Rows from block 3 of the image encoder of a small contrastive image-text model, named by matrix and row number. Each number is 128 + 32 x the weight over its row's rms, rounded and kept within 0 to 255. All counts start at 0. Numbers have three digits each. After the name is the row's rms in percent of the matrix's.
After each channel's rows are labels from the 100 images, of 14848, where the channel reaches its highest value: "peak on" is the class under the peak. Only what is clearly more common there than usual is listed. The data: cartoon faces. In brackets: how many of the 100, against the usual share in percent.
# r30: branch 2 reduce pointwise conv (encoder.blocks.3.r3.0.weight, 48x192x1x1, standardized in use), inputs 96-191

r30.11 098:150081169153091083133130123114110135079160139187175104137101099120151122105176126123113108150148169152234139199119109109058127114165102148126145131136139126142146178132183128067116124202127120119147137157165135114099121103120184048068155180112139178105132075170156054111187124099121157112
peak on: hat (87 vs 2.6)

r30.8 102:069128085183081166105124183112149129169192113115119134123074133105165105114157108160123192125104114145108094186109108123174124106106087121085089140196146104108132197165164105184122151138130162124167200103119129151109124152071165113127084164120083095154118142131145160121136130171140133115
peak on: hair (55 vs 9.5)

r30.36 095:139110104097189055165129075123158144151093154145159185222134135126137118163088081125109075173104142101107096129075093112081085128099176097139105143157116102166089119138151137159124165125153114101107091154098167156116139109155080138139117152105109189125097145090115064135110121119144109128
peak on: hat (83 vs 2.6)

r30.38 103:097117149126120091135122106156140124117109153142151128184114138153108101098197121109121167149085125095132155199160114174112154101152168143155143150131100130164137180105129115115134107149150071120146125143157115120117132130134100064111160082192095114115127185119117076069158151131164178103
peak on: hair (67 vs 9.5)

r30.20 105:129132121121115111162149085152167184090152121158193091184160122113179154219183144119160153124137177157101094190127109097094147101124119185134111112095135116129172139075133133131189160068143164078098096177176056125126138158121131116085136135149138157112121136122122121153109105156110110165
peak on: hair (96 vs 9.5)

r30.41 108:108184112170106091108090142139162136126180144117123164107158142093148157130144111115112114168149106091081117115158113132131172091151129114128138113133165126147069102137108101077183115122139071102077141136178115110066132130130112111108074147118137131139129124111099091129122107143153141153
peak on: hat (36 vs 2.6)

r30.23 102:114104088118110136090145130078172154123138157207102119108113126113161176162169102154150157133166099138111139096211116112106120077142149142039178153118099117137174168168125136112076107121123152131099125107167106175137138135141238145114122124169122133108115091162138148108122106140114150141
peak on: hair (27 vs 9.5)

r30.47 099:196125139148168126180120091110132148162159104124084134189127075082150139131177093154118045119099137111132140171155127132100132127131167155140110128099139114167130100149118163172092072084133088113152095116160129177097152123110100132105113158125118148064170105098147126090115135119072148100
peak on: skin (52 vs 16.2); eye (41 vs 1)

r30.13 101:185121092142069073089126117212096136122111098130159101096077130129149093133140155085132114086110182118121147099123127099107129080085136073111157083110104134148157121119127114112083162171104153165116123200154108106095101094156103157101122134146124124115061123125127101146175100129109135128
peak on: hat (44 vs 2.6); hair (38 vs 9.5)

r30.2 094:123172147136087083141150181130142151097155088160116137097082129104114088132133128165080194123049120102119167134112083115111159114100168140074181112103105194119108130139107142136123128192119133193138111124154149141149090100061133121120106127068126098139102092147119145111115159102117126099
peak on: hair (73 vs 9.5)

r30.27 096:122192103159114149097134150157097164145164117107099119200099122114119109091152135145125143122093136085110103138156124122122173158144129156156112174119125148149110104132125157188143129132113143056077110128097128156127126186139104179128130094101136123124159180121075152097167136122155139101
peak on: skin (57 vs 16.2)

r30.7 098:101103106180143139184134196078104147163077118137133118148123181141118134115103185230121148194138084128103094130139140168145123136193118135152065117142132099160147113104132151150073131152063124157136179172104215114161093115126090087150111137154138125133091091101142165169099086072167081150
peak on: backdrop (96 vs 63.9)

r30.29 100:141098087208085106114133132110140140056116097100133146102108098143127113115150133118109123171129128053114088120171131090177131141101060098136133162128181139139114133113111094124153085059128123097113150122128112137130162137113088120118046098111119098173146107141111125101093148124128124110
peak on: skin (99 vs 16.2)

r30.5 101:096102095116111062122091118117170158099097111096130151205156064133129132098095108163097119152097132112177145101093135171067121101137136085132106134119119090186111123079074114135147087125133101102128171137166214115102128141112199132111151132146148120165120107136152104112127106126182142120
peak on: hair (83 vs 9.5)

r30.35 100:177111107147126102126140124075053109134111122112160188129159121126135126149159090097185127180132143113154072143090138150173132164208147103136081124121143108147125090068181129103186175062138172078142170110055144146118174164161122174130088132096070079107137144102155126149073111142142104122
peak on: hair (48 vs 9.5)

r30.18 103:110105110139180184188115137145127143108156108124096140079172167130120113107190146171153115109155139141175159115105079101171098161144110141132121163091140131162145125069204185143154220097123121141124132146150081148121103154110196139045140091122143128170146130129184098111111095127147137133
peak on: backdrop (100 vs 63.9)

r30.30 102:162096150137136131112103161160119124141134137097128120192119106150172090119108115064155153105065164129164112143165090146095105109099138095122133155129117122204128126074135104073114105129106178187141109109172077163080120132169091174117110078134126202180113125160143082150157155122135107123
peak on: hair (64 vs 9.5)

r30.19 099:088048193142069123165115158147159108102128139086142119133150141068186196075086182176163132160099151101117075150198124081104168137123089154185089102140138108114114096118114098099157139165137168130108135150189156140114075123113117163140143132179108079104104070162156118104064104152159085123
peak on: hair (71 vs 9.5)